config.yaml
model: "contrastive image-text model"
dataset: "simulated grey scan slices of phantoms with and without marks"
train_examples: 122500
image_size: 32
crop_scale_min: 0.8
horizontal_flip: false
translate: 0.06
tokenizer: "word"
vocab_size: 25
loss: "softmax"
embed_dim: 128
encoder_arch: "mlp_mixer"
encoder_norm: "layernorm"
encoder_norm_position: "sandwich"
encoder_activation: "gelu"
encoder_mlp_ratio: 6
encoder_parallel_block: false
encoder_dropout: 0.1
encoder_inner_norm: false
encoder_patch_size: [4, 4]
encoder_conv_stem: false
encoder_layers: 8
encoder_width: 192
text_encoder_causal: false
text_encoder_width: 128
text_encoder_layers: 8
text_encoder_norm: "layernorm_no_bias"
text_encoder_norm_position: "pre"
text_encoder_activation: "gelu_tanh"
text_encoder_mlp_ratio: 4
text_encoder_head_dim: 64
text_encoder_fused_qkv: true
text_encoder_bias: "none"
text_encoder_qk_norm: false
text_encoder_layer_scale_init: 0.1
text_encoder_parallel_block: false
text_encoder_inner_norm: false
text_encoder_drop_path: 0.05
text_encoder_positions: "learned"
init: "torch_default"
residual_init: "scaled_by_depth"
optimizer: "adamw"
lr: 0.0011
beta1: 0.9
beta2: 0.95
eps: 1e-08
grad_clip: 5.0
ema_decay: 0.999
steps: 14200
batch_size: 256
epochs: 29.7
lr_schedule: "cosine"
final_lr_fraction: 0.05
warmup_steps: 280
weight_decay: 0.3
Rows from block 2 of the text encoder, named by matrix and row number. Rows with one number belong to one neuron. Each number is 200 + 30 x the weight over its row's rms, rounded and kept within 0 to 999. All counts start at 0. After the name is the row's rms in percent of the matrix's.
# fc1: MLP up (text_encoder.blocks.2.mlp.fc1.weight, 512x128), inputs 0-127
# fc2: MLP down (text_encoder.blocks.2.mlp.fc2.weight, 128x512, transposed), outputs 0-127
fc1.89,022,235,205,227,198,225,211,222,201,206,165,145,163,267,206,223,209,172,177,177,146,178,207,200,229,202,239,174,223,200,173,205,182,190,145,273,241,187,193,130,192,210,206,197,225,214,172,193,208,155,221,186,114,209,146,185,199,151,220,195,196,191,159,170,217,209,172,195,204,208,224,231,185,220,173,134,174,182,168,232,212,209,208,177,200,233,202,174,164,151,192,244,208,217,167,227,192,212,173,249,215,178,181,177,206,163,149,212,229,203,155,237,217,235,172,206,205,229,209,131,175,222,201,207,183,218,147,149,131
fc1.90,025,186,154,243,212,209,181,169,173,190,159,132,169,199,220,176,233,265,235,182,153,167,228,230,206,174,257,174,193,196,214,247,181,219,136,223,175,191,191,175,248,190,230,203,226,207,219,231,166,202,198,166,195,127,199,229,232,211,197,238,162,173,202,222,183,156,230,216,233,264,205,223,196,197,169,245,208,209,234,229,197,222,177,217,159,217,202,182,213,188,167,201,236,220,231,228,181,225,256,159,167,224,203,168,199,224,210,142,201,231,201,246,252,227,165,267,251,199,189,220,211,217,211,208,191,216,257,196,166
fc1.91,027,192,225,218,242,213,237,258,238,186,152,281,227,209,199,192,235,173,198,145,124,152,230,183,234,241,213,196,252,199,189,231,127,178,176,202,197,126,184,197,199,227,232,219,243,251,202,185,232,161,205,200,175,210,174,237,218,219,270,164,184,202,160,225,202,144,194,232,220,192,177,235,195,195,150,226,225,224,194,216,206,224,220,220,205,211,232,166,174,201,218,208,255,226,222,174,194,222,221,204,234,211,178,195,213,165,197,160,154,213,160,222,154,220,162,228,200,181,243,162,186,179,218,181,219,220,206,200,205
fc1.92,024,221,202,253,243,248,218,240,158,217,193,157,194,258,149,232,195,180,191,161,122,148,167,231,169,191,182,206,256,255,235,186,169,185,173,165,236,174,201,171,192,222,169,191,242,216,215,175,203,200,209,205,145,183,215,209,192,213,180,189,228,195,169,170,203,218,207,159,165,220,221,255,224,205,147,223,161,221,156,185,178,247,225,229,227,175,215,168,147,196,211,244,198,245,216,247,192,190,224,219,193,159,177,176,190,248,203,179,163,189,174,200,157,186,212,232,227,223,215,177,183,249,218,198,243,146,170,166,217
fc1.93,024,208,191,253,233,236,212,221,219,238,199,143,162,261,180,218,222,246,145,230,238,182,218,213,211,188,217,194,191,217,191,194,156,212,159,204,216,195,224,187,242,230,219,244,206,185,172,260,223,200,182,142,170,213,213,200,223,220,211,142,212,173,191,169,187,154,168,148,183,209,170,208,192,193,173,220,224,229,237,179,183,203,235,199,187,210,177,205,198,231,200,177,241,203,233,241,251,292,235,219,215,152,213,200,242,230,225,135,180,211,144,226,200,197,202,242,243,229,220,185,168,190,201,155,229,172,266,228,211
fc1.94,022,209,180,219,249,192,250,214,179,206,216,152,264,195,186,194,204,198,214,256,173,229,192,220,186,206,214,185,206,199,166,215,190,198,192,243,256,190,187,188,204,308,221,213,229,202,136,160,145,235,173,196,183,226,178,161,213,160,160,173,206,165,163,142,214,160,178,177,162,265,177,232,185,186,137,173,199,174,247,192,201,201,224,209,234,214,219,201,136,220,214,222,212,192,195,230,262,213,192,237,168,199,172,162,194,171,190,201,209,213,176,191,186,222,141,183,191,211,240,211,166,190,237,167,155,229,188,161,189
fc1.95,022,222,170,169,218,218,218,204,182,192,191,230,173,166,219,206,233,166,217,201,225,148,203,205,231,186,192,230,141,199,214,123,148,200,209,203,238,177,173,200,249,273,166,142,262,195,155,148,260,173,219,203,190,248,194,163,242,163,212,191,178,227,192,213,194,204,204,199,203,187,162,211,189,185,223,173,211,226,172,237,219,236,224,239,227,192,266,233,213,259,190,246,180,261,214,200,197,268,205,175,162,194,200,151,222,169,170,209,145,241,162,214,204,183,218,205,205,217,190,237,207,220,214,221,205,201,228,237,225
fc1.96,023,191,209,213,250,236,157,194,193,239,214,121,204,189,143,161,246,183,178,125,163,223,212,236,228,242,190,186,164,203,194,180,183,206,177,277,226,176,202,189,190,224,214,226,196,189,185,223,165,163,220,143,205,229,206,207,218,172,246,233,237,187,178,192,189,207,213,230,198,218,187,238,152,204,195,246,178,181,212,190,167,208,250,199,147,161,247,158,175,179,191,250,181,238,234,247,197,258,189,214,217,182,184,202,234,219,172,187,141,253,181,204,175,235,235,192,214,223,199,149,184,226,210,244,207,199,195,191,146
fc1.97,120,257,110,169,175,160,202,222,260,209,189,153,203,162,251,186,187,199,189,142,175,164,137,190,193,254,155,234,207,170,188,228,205,209,195,179,189,284,190,241,184,250,196,181,218,236,186,206,214,221,224,153,221,156,192,229,208,200,154,206,148,185,152,206,176,234,193,172,174,209,150,243,219,212,215,214,193,179,201,196,241,176,181,131,192,211,236,165,179,203,215,193,191,214,249,180,204,152,167,231,211,158,214,225,201,203,224,239,171,207,191,187,198,230,179,194,206,217,222,188,152,191,195,226,196,148,217,237,196
fc1.98,024,184,140,192,208,193,144,192,224,171,186,213,217,210,168,250,240,217,243,174,181,164,188,189,221,212,244,202,214,212,218,184,118,184,186,223,200,152,237,152,244,228,134,222,249,181,180,172,233,200,223,154,116,196,177,244,240,170,233,188,163,182,199,213,194,190,175,212,187,208,237,180,190,172,172,257,180,203,171,183,230,282,218,182,191,181,270,196,193,173,171,232,234,183,199,159,169,212,205,188,221,233,151,189,227,192,168,174,188,181,156,198,175,203,175,215,185,173,188,149,214,172,212,180,220,215,155,205,202
fc1.99,023,199,151,246,204,218,168,212,165,211,245,217,222,178,167,237,199,185,223,164,224,177,198,162,179,221,204,209,176,257,202,250,170,173,169,191,228,186,220,166,226,237,191,153,252,218,228,173,207,184,202,204,180,191,231,178,232,216,228,156,177,242,214,224,211,156,196,155,246,227,190,225,187,162,151,227,175,217,162,261,163,219,201,269,139,188,262,192,200,236,213,174,195,186,210,159,152,167,166,237,198,218,197,226,186,224,205,171,181,240,168,199,250,217,218,206,219,206,185,186,178,228,113,204,177,154,212,243,169
fc1.100,150,273,203,220,249,164,212,190,229,209,210,180,209,166,249,157,197,158,195,219,177,206,180,149,175,198,151,148,193,192,185,201,183,208,193,211,168,212,210,182,182,203,179,191,283,196,189,172,235,227,232,189,191,158,230,254,210,208,175,168,198,178,193,153,166,162,236,231,204,198,172,153,193,226,210,244,197,176,177,209,205,188,142,180,156,190,242,181,151,188,175,225,190,225,214,196,174,270,201,226,229,218,218,185,198,197,184,261,230,168,209,168,279,235,212,181,252,203,252,201,189,206,163,224,269,178,231,238,196
fc1.101,130,230,184,213,192,189,212,163,236,199,171,207,252,170,238,175,211,156,199,220,199,204,202,170,173,206,182,225,204,157,197,228,221,195,244,168,170,225,201,182,201,205,177,188,266,140,160,228,222,184,197,202,165,184,198,277,211,239,150,214,147,147,160,170,186,191,200,189,179,198,163,224,208,222,200,213,172,202,195,183,269,221,163,138,208,136,224,209,178,206,211,223,219,209,203,149,208,278,189,253,189,179,199,226,171,201,177,226,195,227,225,175,202,226,241,159,209,230,205,183,179,153,162,207,226,104,237,202,224
fc1.102,023,191,165,153,196,189,210,220,220,210,130,165,227,172,168,193,247,190,274,146,144,182,222,168,228,186,271,227,140,230,212,247,195,168,209,181,236,178,197,163,223,213,224,192,234,231,220,171,234,196,213,211,179,222,224,181,250,257,298,178,204,204,207,131,205,198,165,174,242,224,240,215,205,202,146,202,213,224,197,215,163,179,201,207,219,179,204,177,174,208,223,230,175,203,226,189,206,258,146,245,193,208,140,195,183,228,181,245,204,192,195,240,184,211,210,219,202,179,202,199,188,185,205,224,229,167,216,223,185
fc1.103,023,173,228,251,252,184,211,159,171,201,234,172,219,234,196,214,208,271,182,198,144,247,216,227,216,212,178,207,205,164,206,195,218,206,139,200,207,179,190,162,236,250,196,215,256,224,218,173,242,208,257,127,219,237,176,164,190,152,221,214,170,231,234,246,201,153,168,203,224,185,161,206,213,182,175,177,176,168,193,214,210,238,206,206,157,223,216,160,221,191,171,186,263,200,206,200,187,274,185,200,267,180,193,189,172,220,196,142,209,225,202,194,200,245,146,244,219,199,185,208,211,177,219,185,244,175,181,157,182
fc1.104,022,184,227,159,259,209,250,213,223,235,183,230,202,208,206,200,231,181,250,164,298,179,242,177,228,183,182,243,160,188,214,167,182,172,195,215,246,205,225,144,202,236,220,176,244,212,196,198,194,222,247,172,231,234,205,253,222,216,263,207,188,227,226,209,200,207,224,211,209,243,143,167,258,219,167,217,221,179,189,216,206,233,237,266,191,212,226,222,177,159,208,206,191,211,235,205,275,191,208,203,179,168,194,202,176,251,186,221,229,222,224,191,228,214,175,254,173,215,184,202,129,157,169,203,196,220,183,187,209
fc1.105,021,187,221,196,176,218,187,216,194,178,207,181,193,206,211,192,174,151,211,117,182,185,202,238,154,206,173,178,237,217,216,238,237,194,156,213,193,181,194,191,230,214,223,210,206,209,181,214,182,174,207,111,202,208,235,182,184,166,229,176,177,229,185,118,194,200,236,202,240,168,209,202,216,147,215,241,200,195,167,278,189,220,197,226,133,166,209,223,200,124,197,160,193,201,203,236,223,193,214,215,198,199,185,242,189,196,216,183,133,246,216,216,226,214,192,209,241,181,183,123,219,210,168,223,228,197,221,126,138
fc1.106,143,218,179,185,233,175,212,201,200,197,177,214,283,161,252,178,205,189,168,156,168,169,150,182,196,230,191,210,172,210,182,197,183,227,255,193,204,178,237,174,133,208,119,209,242,164,180,218,201,189,234,187,235,168,220,228,179,256,171,217,151,175,193,194,229,218,230,224,233,207,179,205,207,220,251,181,145,226,237,224,236,166,144,183,214,166,195,196,203,187,193,213,244,166,232,162,220,188,178,217,204,184,187,195,202,182,205,258,197,235,211,196,222,178,199,193,239,242,261,193,198,158,211,172,228,164,184,278,148
fc1.107,222,241,155,173,238,197,171,211,192,151,177,175,179,221,244,144,224,213,177,167,214,161,164,170,168,244,166,160,205,190,200,219,198,188,201,191,278,233,194,219,149,214,183,153,213,203,237,144,166,177,230,184,254,186,195,227,152,151,222,184,191,179,189,183,198,172,179,251,205,165,154,157,212,188,234,234,193,175,204,176,202,178,192,208,202,215,166,202,200,205,181,181,214,178,252,192,166,215,152,231,211,241,223,168,269,214,194,197,249,156,250,200,227,194,230,265,238,214,257,206,186,192,166,222,252,176,191,199,178
fc1.108,024,185,175,177,227,227,238,190,189,229,218,216,212,211,218,249,229,197,184,115,157,178,189,206,188,266,221,213,231,240,217,179,181,162,166,203,206,190,183,155,149,237,177,221,260,214,197,223,186,140,222,174,204,186,212,247,224,188,240,230,195,270,183,191,206,197,265,188,229,253,208,242,185,221,176,204,198,207,156,205,191,265,223,253,152,228,199,163,166,185,216,240,198,231,195,198,209,163,177,207,172,189,217,191,250,201,263,175,179,234,187,237,163,212,221,185,184,209,203,188,240,254,182,253,245,210,225,203,215
fc1.109,166,211,171,216,190,188,186,212,226,210,186,246,211,163,193,185,225,192,176,183,165,196,219,127,160,227,255,167,214,181,180,201,144,244,223,174,178,240,210,246,163,201,208,154,183,263,206,194,211,207,241,159,182,204,281,229,203,194,196,161,199,225,197,180,168,203,203,172,172,198,185,215,207,198,207,171,214,194,197,130,242,232,200,152,195,158,194,248,184,194,202,199,193,219,235,195,127,156,218,235,201,243,208,155,197,177,180,186,265,223,243,167,177,227,164,195,230,282,181,152,168,182,179,212,208,182,208,255,212
fc1.110,110,258,153,182,177,168,189,216,256,184,168,193,200,156,258,182,177,200,216,167,205,177,155,170,182,231,165,228,201,168,172,207,188,217,198,185,189,266,183,214,144,237,204,189,227,221,224,212,238,204,205,149,227,150,207,238,157,200,159,211,134,166,197,196,186,197,196,158,167,205,161,244,211,213,221,219,170,179,210,186,274,195,148,150,189,198,229,176,166,217,199,200,211,218,212,187,193,230,195,267,211,188,204,235,185,226,223,258,168,216,185,151,201,238,226,210,199,233,222,190,174,177,205,193,243,112,210,238,167
fc1.111,023,227,163,248,255,264,255,209,212,241,185,173,203,218,194,259,201,195,187,170,166,168,215,158,183,204,183,199,139,198,213,189,194,162,166,211,245,207,232,194,182,226,193,215,209,228,195,167,185,151,249,192,202,228,195,167,230,208,231,194,178,192,206,167,216,200,265,206,224,196,201,185,259,157,179,218,177,205,181,226,191,206,200,225,169,194,234,243,190,171,302,235,162,170,177,216,176,266,214,166,172,141,183,235,196,192,219,186,162,202,192,179,210,234,234,219,224,180,189,126,156,225,212,243,221,191,181,182,167
fc1.112,147,206,209,232,203,199,174,151,218,198,188,189,248,196,176,154,226,202,181,209,225,201,223,153,199,201,166,191,242,192,217,218,254,185,185,172,207,216,210,213,189,210,177,172,223,159,199,168,207,215,245,221,195,190,173,211,199,195,171,138,241,206,171,178,155,190,189,263,215,191,198,188,184,191,187,184,232,166,174,206,203,249,147,174,175,152,203,219,184,191,222,213,184,221,207,173,148,244,222,219,172,246,252,151,223,186,212,172,259,161,309,175,254,241,176,203,264,181,213,203,195,225,146,226,216,194,247,271,211
fc1.113,118,197,176,174,172,199,221,189,223,187,180,193,220,216,193,153,241,211,172,165,209,194,235,166,192,238,169,207,246,159,183,243,222,163,233,152,206,213,229,174,185,256,147,225,232,144,194,218,236,179,167,217,211,199,206,227,213,233,132,168,182,169,169,183,201,199,207,222,215,156,196,217,197,244,199,164,172,227,179,124,209,236,195,156,219,168,188,228,176,213,214,222,192,175,233,176,184,248,191,198,181,183,195,202,185,198,149,196,239,243,247,165,232,229,185,200,233,228,197,152,172,146,125,207,214,196,266,261,242
fc1.114,155,242,205,181,201,161,221,180,248,168,158,191,221,184,188,178,238,156,181,211,201,181,153,180,180,262,177,188,226,195,145,194,205,204,229,158,198,278,196,224,191,238,159,150,187,171,210,231,200,183,259,210,218,192,199,234,175,183,163,192,182,175,197,156,155,209,156,217,244,171,178,223,273,170,192,209,227,207,152,179,185,228,220,153,228,141,165,209,169,226,216,254,227,200,235,231,160,200,205,222,178,231,190,166,180,190,205,178,212,215,228,160,192,256,195,227,237,233,181,175,154,169,155,237,192,222,231,242,212
fc2.89,068,232,209,164,169,259,208,198,208,200,247,121,204,183,201,186,200,230,209,196,217,200,207,206,201,199,211,243,201,200,216,189,190,169,183,193,198,192,211,230,213,178,250,198,195,196,209,198,204,203,179,125,209,255,172,162,183,192,188,152,180,210,195,196,199,193,198,253,225,204,267,204,190,200,210,271,162,187,202,202,194,189,200,203,126,195,210,225,177,294,286,186,290,226,197,279,251,205,186,208,209,196,188,163,203,185,153,202,181,249,201,206,233,206,239,195,152,228,196,207,179,247,203,206,188,147,202,181,206
fc2.90,055,197,185,312,200,274,213,186,235,213,175,215,207,221,191,186,191,194,217,205,146,191,198,201,197,195,222,179,183,210,202,218,191,174,172,160,208,194,226,181,195,153,178,195,193,196,197,190,199,225,152,162,193,211,222,88,198,201,192,146,163,192,201,197,201,218,207,179,200,155,233,192,186,206,148,177,211,159,198,217,209,211,196,291,121,205,193,195,229,188,273,204,226,229,182,222,231,196,188,211,219,208,213,242,186,212,155,204,231,172,203,174,246,275,182,208,228,130,198,196,170,211,196,206,182,168,190,163,212
fc2.91,054,278,187,241,174,190,197,195,220,195,179,193,184,205,198,170,189,200,210,257,205,219,191,209,184,175,180,159,207,210,213,141,206,280,192,236,202,264,210,172,203,225,191,202,198,201,189,190,201,201,136,263,211,161,226,152,204,200,172,184,196,176,202,192,185,199,204,214,173,212,215,200,214,203,224,166,192,149,197,210,254,193,203,260,173,118,177,216,248,130,158,206,132,233,180,217,204,203,202,200,244,196,194,258,200,218,159,203,178,235,202,146,210,291,212,195,201,170,194,201,206,191,201,196,156,216,186,234,262
fc2.92,068,264,198,153,232,265,195,203,268,203,146,216,198,207,200,194,216,218,190,226,217,211,202,203,195,189,175,229,204,199,193,229,202,243,201,206,202,236,278,163,198,219,216,199,200,197,203,193,200,214,144,165,203,154,144,229,210,200,180,189,183,184,210,201,195,199,202,329,191,263,259,216,210,198,219,210,196,256,197,202,226,194,208,233,208,303,191,203,199,193,171,220,215,241,209,186,197,199,203,203,204,201,192,248,198,212,244,201,221,288,198,176,191,225,175,199,118,237,202,195,182,209,196,197,196,207,185,219,210
fc2.93,058,160,195,217,241,164,193,184,244,193,287,180,210,197,181,189,181,192,199,258,162,211,193,196,200,204,218,146,190,203,182,160,164,182,195,198,209,204,216,205,202,195,186,196,202,194,183,194,201,200,209,108,201,215,200,198,205,208,206,189,213,220,198,213,194,206,203,184,140,295,177,205,244,207,139,160,205,227,194,204,225,204,201,224,249,176,192,194,240,135,302,199,239,208,185,184,227,208,193,204,167,205,210,248,195,218,259,207,266,223,199,226,153,245,204,200,139,132,197,196,202,209,205,206,160,170,178,152,221
fc2.94,066,187,199,188,245,206,200,209,215,193,181,246,216,200,183,213,209,203,197,233,136,210,194,203,196,195,139,158,200,196,263,249,196,162,123,193,196,199,261,195,202,205,186,202,207,189,208,198,198,201,203,183,204,138,177,252,203,195,222,211,194,242,207,187,185,204,195,256,259,215,219,207,205,199,247,204,171,203,198,189,192,193,183,169,243,193,187,215,157,181,154,218,274,194,206,191,287,186,211,205,206,198,230,159,205,200,257,206,181,263,195,220,276,261,103,203,190,175,202,196,205,233,202,190,188,177,198,172,132
fc2.95,060,202,206,196,178,244,202,213,224,198,209,189,202,192,184,218,229,157,202,243,133,199,201,209,194,205,210,117,208,206,228,251,200,144,195,222,194,191,227,223,207,199,243,199,200,199,188,199,198,197,248,152,202,221,190,255,196,195,209,228,263,231,199,209,194,201,204,203,222,286,147,204,186,192,186,197,178,169,205,192,288,208,187,170,255,118,194,205,172,163,165,202,234,253,211,182,228,204,201,199,210,193,177,171,200,201,227,211,262,286,197,193,285,237,197,206,139,167,207,198,195,224,196,197,208,186,191,245,210
fc2.96,063,208,198,280,126,153,190,195,227,193,210,222,182,191,210,202,178,175,216,183,153,212,198,197,208,192,206,108,207,206,188,212,200,156,163,209,197,246,167,235,201,248,171,196,203,202,216,204,199,202,189,171,197,191,178,149,211,196,193,195,180,251,202,207,200,196,201,167,148,241,261,208,224,202,178,170,180,203,194,213,262,201,198,207,211,117,175,218,154,219,137,205,177,199,185,180,206,217,189,190,215,198,177,170,202,194,173,198,139,210,201,157,194,190,175,199,343,238,198,210,186,192,200,195,185,224,176,208,253
fc2.97,130,199,309,200,178,219,183,163,204,214,204,202,197,228,86,214,232,201,259,200,191,222,277,187,210,145,186,203,215,243,206,187,209,215,193,186,174,195,209,193,219,176,199,254,207,122,179,175,170,208,208,207,158,209,233,209,199,191,264,189,216,199,214,191,185,179,194,220,223,235,184,102,178,150,198,194,202,197,197,202,200,263,216,193,198,213,167,238,208,218,202,224,224,225,155,181,207,191,233,168,184,259,177,171,190,206,179,123,206,183,184,177,183,183,205,189,189,173,194,194,187,214,221,166,171,206,172,175,211
fc2.98,056,155,205,220,180,247,200,202,261,191,176,273,194,199,210,188,186,242,203,285,243,192,197,205,192,174,252,175,215,218,174,232,181,191,184,206,199,262,233,186,203,229,143,196,195,202,198,198,199,199,191,194,207,164,183,256,221,203,174,159,179,195,192,215,194,207,215,195,199,243,183,191,201,203,186,174,208,174,196,199,277,214,198,207,166,117,193,206,240,187,232,201,269,240,194,238,159,213,192,194,256,192,176,215,194,217,253,201,246,246,203,207,303,223,286,205,207,226,201,205,196,209,204,200,174,222,201,164,214
fc2.99,052,162,191,267,185,187,222,190,296,208,199,241,193,202,210,188,204,209,204,236,226,194,200,203,196,184,255,191,199,198,133,179,181,202,204,247,208,231,213,233,200,167,130,193,197,192,195,187,199,227,166,173,203,181,236,98,194,206,211,193,218,203,205,214,207,207,207,201,209,216,196,188,194,202,263,180,240,138,197,206,180,206,196,256,123,262,195,197,213,122,200,192,210,188,188,241,179,208,189,208,229,197,154,212,192,187,173,185,214,261,201,181,248,192,214,200,156,183,199,193,185,110,208,210,173,209,204,140,183
fc2.100,116,203,278,205,200,205,261,129,206,206,196,202,220,190,199,167,205,229,267,200,195,155,194,185,163,139,202,204,160,257,192,203,224,196,205,194,186,205,210,191,177,210,196,219,260,132,216,199,212,160,208,187,156,195,209,202,164,223,255,197,201,219,204,210,185,136,194,197,185,200,203,161,145,144,195,189,205,197,108,211,187,215,195,210,197,193,117,249,208,194,212,232,194,210,175,207,206,200,242,189,230,227,184,190,180,235,212,202,187,207,201,210,210,180,207,212,204,225,219,282,187,197,117,267,207,232,234,200,184
fc2.101,097,180,119,263,195,233,146,207,200,195,258,203,155,246,164,201,181,113,191,179,206,238,263,205,200,215,211,204,201,221,185,173,202,207,197,216,220,180,185,203,263,196,191,182,211,280,255,154,194,218,208,195,208,166,191,217,271,148,230,193,200,170,200,277,183,177,160,216,222,216,219,156,202,230,231,206,183,210,199,121,168,188,172,176,191,211,230,200,172,193,174,150,203,189,230,166,166,138,189,179,246,232,204,200,174,197,214,227,228,211,226,196,198,215,220,182,206,165,160,182,202,195,192,217,213,199,190,198,218
fc2.102,056,190,183,144,186,189,213,199,207,204,252,175,206,198,206,207,179,169,212,222,225,195,201,208,197,173,244,218,206,205,219,123,187,150,169,198,196,179,206,201,205,165,219,197,197,195,200,200,196,217,212,277,205,270,292,198,196,196,187,169,257,230,204,188,195,203,197,277,143,175,215,205,182,197,229,286,228,172,205,198,161,195,186,180,156,226,199,223,195,246,232,199,226,210,190,217,191,207,200,202,183,207,222,131,202,194,212,192,265,262,204,207,189,183,314,199,253,236,202,207,174,206,201,198,207,182,197,244,209
fc2.103,049,109,176,141,233,296,201,183,195,212,212,190,190,212,197,179,168,182,212,172,242,182,197,186,207,182,163,234,176,203,205,194,150,196,252,226,209,169,137,216,205,146,178,196,195,189,221,193,199,216,222,216,198,233,241,266,190,200,176,205,154,239,199,177,207,200,184,173,206,129,202,197,199,204,161,189,187,167,193,225,138,205,196,259,132,195,200,201,173,178,334,204,226,207,204,212,210,188,198,204,194,201,189,199,194,205,145,205,169,206,204,222,190,208,236,193,238,237,193,206,160,178,206,197,173,196,192,189,219
fc2.104,054,239,188,181,176,124,201,202,179,197,255,203,202,207,181,204,203,224,200,261,157,214,204,208,201,192,221,125,205,199,208,165,177,200,209,213,195,203,226,164,201,172,230,195,195,194,187,204,193,208,167,199,203,163,240,303,193,199,194,205,253,267,209,202,186,200,205,213,267,158,123,217,212,200,232,219,135,236,204,210,292,197,185,163,233,209,187,213,179,183,128,209,206,193,207,251,171,200,203,205,185,209,234,225,199,203,254,212,221,191,198,127,234,184,136,204,163,197,206,204,204,166,201,199,179,220,194,203,172
fc2.105,053,240,195,251,223,189,201,197,199,207,193,224,207,205,213,189,170,209,219,229,188,227,195,195,201,196,175,167,218,202,198,241,184,218,210,249,203,188,140,152,194,146,198,196,196,203,210,203,199,211,199,200,199,228,193,75,207,212,200,221,162,168,204,196,197,208,204,173,209,178,208,186,211,207,175,192,171,237,201,203,144,206,210,288,137,125,190,199,173,175,138,192,80,165,173,123,177,201,198,196,187,204,176,225,195,217,157,196,235,182,207,187,143,146,223,205,195,211,200,208,211,204,194,204,213,257,177,221,189
fc2.106,145,202,200,204,202,203,172,160,203,220,200,197,163,175,256,196,162,203,215,206,197,228,89,283,295,197,196,203,194,190,204,201,215,201,202,202,180,197,204,202,262,194,205,200,157,209,131,227,160,182,199,198,193,194,198,193,259,217,196,202,201,201,194,194,206,260,220,200,197,199,201,232,156,139,198,201,200,204,198,267,202,86,232,202,202,200,225,165,201,197,200,207,194,200,194,199,207,122,194,149,199,95,198,199,188,204,201,209,196,198,179,201,203,197,200,182,199,208,191,244,178,198,212,225,152,203,178,205,193
fc2.107,147,201,170,203,201,201,131,216,201,148,201,199,147,228,179,170,203,198,202,203,202,183,171,187,197,223,202,199,220,228,201,199,185,201,199,199,325,201,203,200,165,204,198,170,118,235,232,135,163,172,200,200,257,200,201,200,179,144,196,200,202,199,225,184,223,199,181,202,203,199,201,192,209,148,199,202,201,197,204,172,203,208,192,201,198,200,184,204,194,200,201,197,203,199,215,201,201,209,142,220,202,235,200,202,361,211,198,175,200,200,273,198,202,200,200,318,199,198,226,194,202,201,207,201,212,200,189,201,200
fc2.108,058,163,193,269,136,243,203,202,181,197,208,223,159,184,214,188,193,201,218,189,278,207,208,203,200,183,180,196,208,206,206,258,203,178,176,246,204,233,197,213,201,182,290,196,196,211,210,195,205,225,171,172,209,187,255,243,204,215,188,175,165,206,191,206,201,205,196,273,163,269,228,184,187,197,233,163,221,160,209,209,199,198,218,213,230,149,189,199,200,167,198,203,259,223,186,208,216,221,197,205,225,200,166,229,196,202,236,191,199,216,201,177,219,235,254,200,236,169,199,211,219,176,189,205,194,290,192,139,83
fc2.109,192,191,270,207,217,207,213,183,206,248,213,200,247,208,151,190,171,178,171,202,193,258,217,256,233,112,196,219,93,236,208,190,226,192,200,188,175,179,238,185,185,215,191,194,192,214,166,227,183,159,186,207,186,195,190,199,204,304,203,185,199,195,202,223,206,282,204,199,199,186,199,204,210,134,206,189,182,202,205,288,210,154,200,196,199,211,229,199,193,205,209,228,198,209,161,204,232,161,202,139,156,150,202,211,218,174,194,163,189,189,223,192,206,187,207,187,209,200,180,254,196,192,222,181,124,209,177,205,196
fc2.110,112,190,261,177,194,201,178,157,199,206,128,238,155,223,127,193,263,137,224,234,209,210,234,204,208,180,212,179,250,208,221,195,222,194,169,232,192,194,224,175,251,212,191,237,230,117,165,172,160,239,210,207,144,209,206,194,221,210,239,236,187,169,186,193,168,229,190,237,193,204,181,125,183,167,193,175,173,236,191,236,179,246,236,207,172,195,151,210,182,233,175,224,196,198,220,187,191,144,176,166,208,256,178,206,186,180,190,119,189,182,217,171,185,189,213,205,221,179,205,214,164,183,212,189,167,225,159,188,217
fc2.111,056,208,193,167,135,292,205,189,181,205,173,199,167,213,203,191,185,190,223,246,179,206,207,199,195,195,128,231,193,204,206,176,169,200,266,233,207,190,248,220,195,159,250,196,201,206,211,201,199,218,130,202,203,216,238,229,205,200,191,101,156,188,196,171,197,216,199,239,204,246,147,194,190,204,146,246,224,146,197,215,189,204,196,253,104,143,184,212,232,196,235,203,206,261,177,227,144,188,193,201,244,204,202,213,194,216,222,202,210,164,203,207,251,233,230,200,169,207,198,202,187,196,200,205,180,166,186,190,207
fc2.112,161,186,144,213,183,208,201,261,169,160,190,214,146,239,295,248,141,190,202,198,181,192,143,275,187,201,195,198,173,156,203,203,140,212,207,212,208,191,172,204,252,167,206,234,142,196,218,252,158,171,207,200,188,200,178,206,215,214,192,209,227,222,245,192,246,218,222,211,206,201,213,179,221,191,192,212,197,207,197,186,192,152,277,197,212,198,276,179,191,191,201,219,193,193,176,199,202,171,151,162,279,181,173,202,160,218,193,251,190,222,122,200,220,202,206,189,184,208,169,226,186,186,200,206,224,216,158,202,180
fc2.113,107,224,162,225,216,201,181,213,198,206,218,226,199,215,150,185,222,248,193,193,201,183,271,168,222,224,188,201,226,220,215,189,170,199,205,198,210,193,224,197,124,205,211,204,224,246,179,188,251,277,186,237,259,187,184,198,223,192,171,196,242,215,207,258,231,165,199,202,197,203,207,256,118,275,206,190,207,203,239,142,182,196,121,211,195,219,210,165,194,205,191,131,233,185,209,198,195,171,231,211,179,173,213,172,183,195,192,205,196,210,234,217,227,216,197,198,238,140,129,162,240,225,255,164,227,177,216,202,191
fc2.114,138,196,282,201,195,197,287,252,212,229,199,199,233,201,164,215,203,203,183,203,204,209,205,194,117,199,199,190,159,193,196,195,138,203,202,192,157,206,184,195,175,195,196,182,139,261,195,269,223,183,194,199,212,203,205,187,155,247,161,203,204,200,224,187,191,209,117,191,197,203,205,275,233,140,210,204,199,196,174,180,193,244,217,205,207,194,171,220,196,202,200,264,198,209,191,204,193,215,225,179,165,226,204,198,153,181,204,151,203,197,196,195,199,214,194,201,196,199,74,188,180,213,243,183,135,208,199,194,208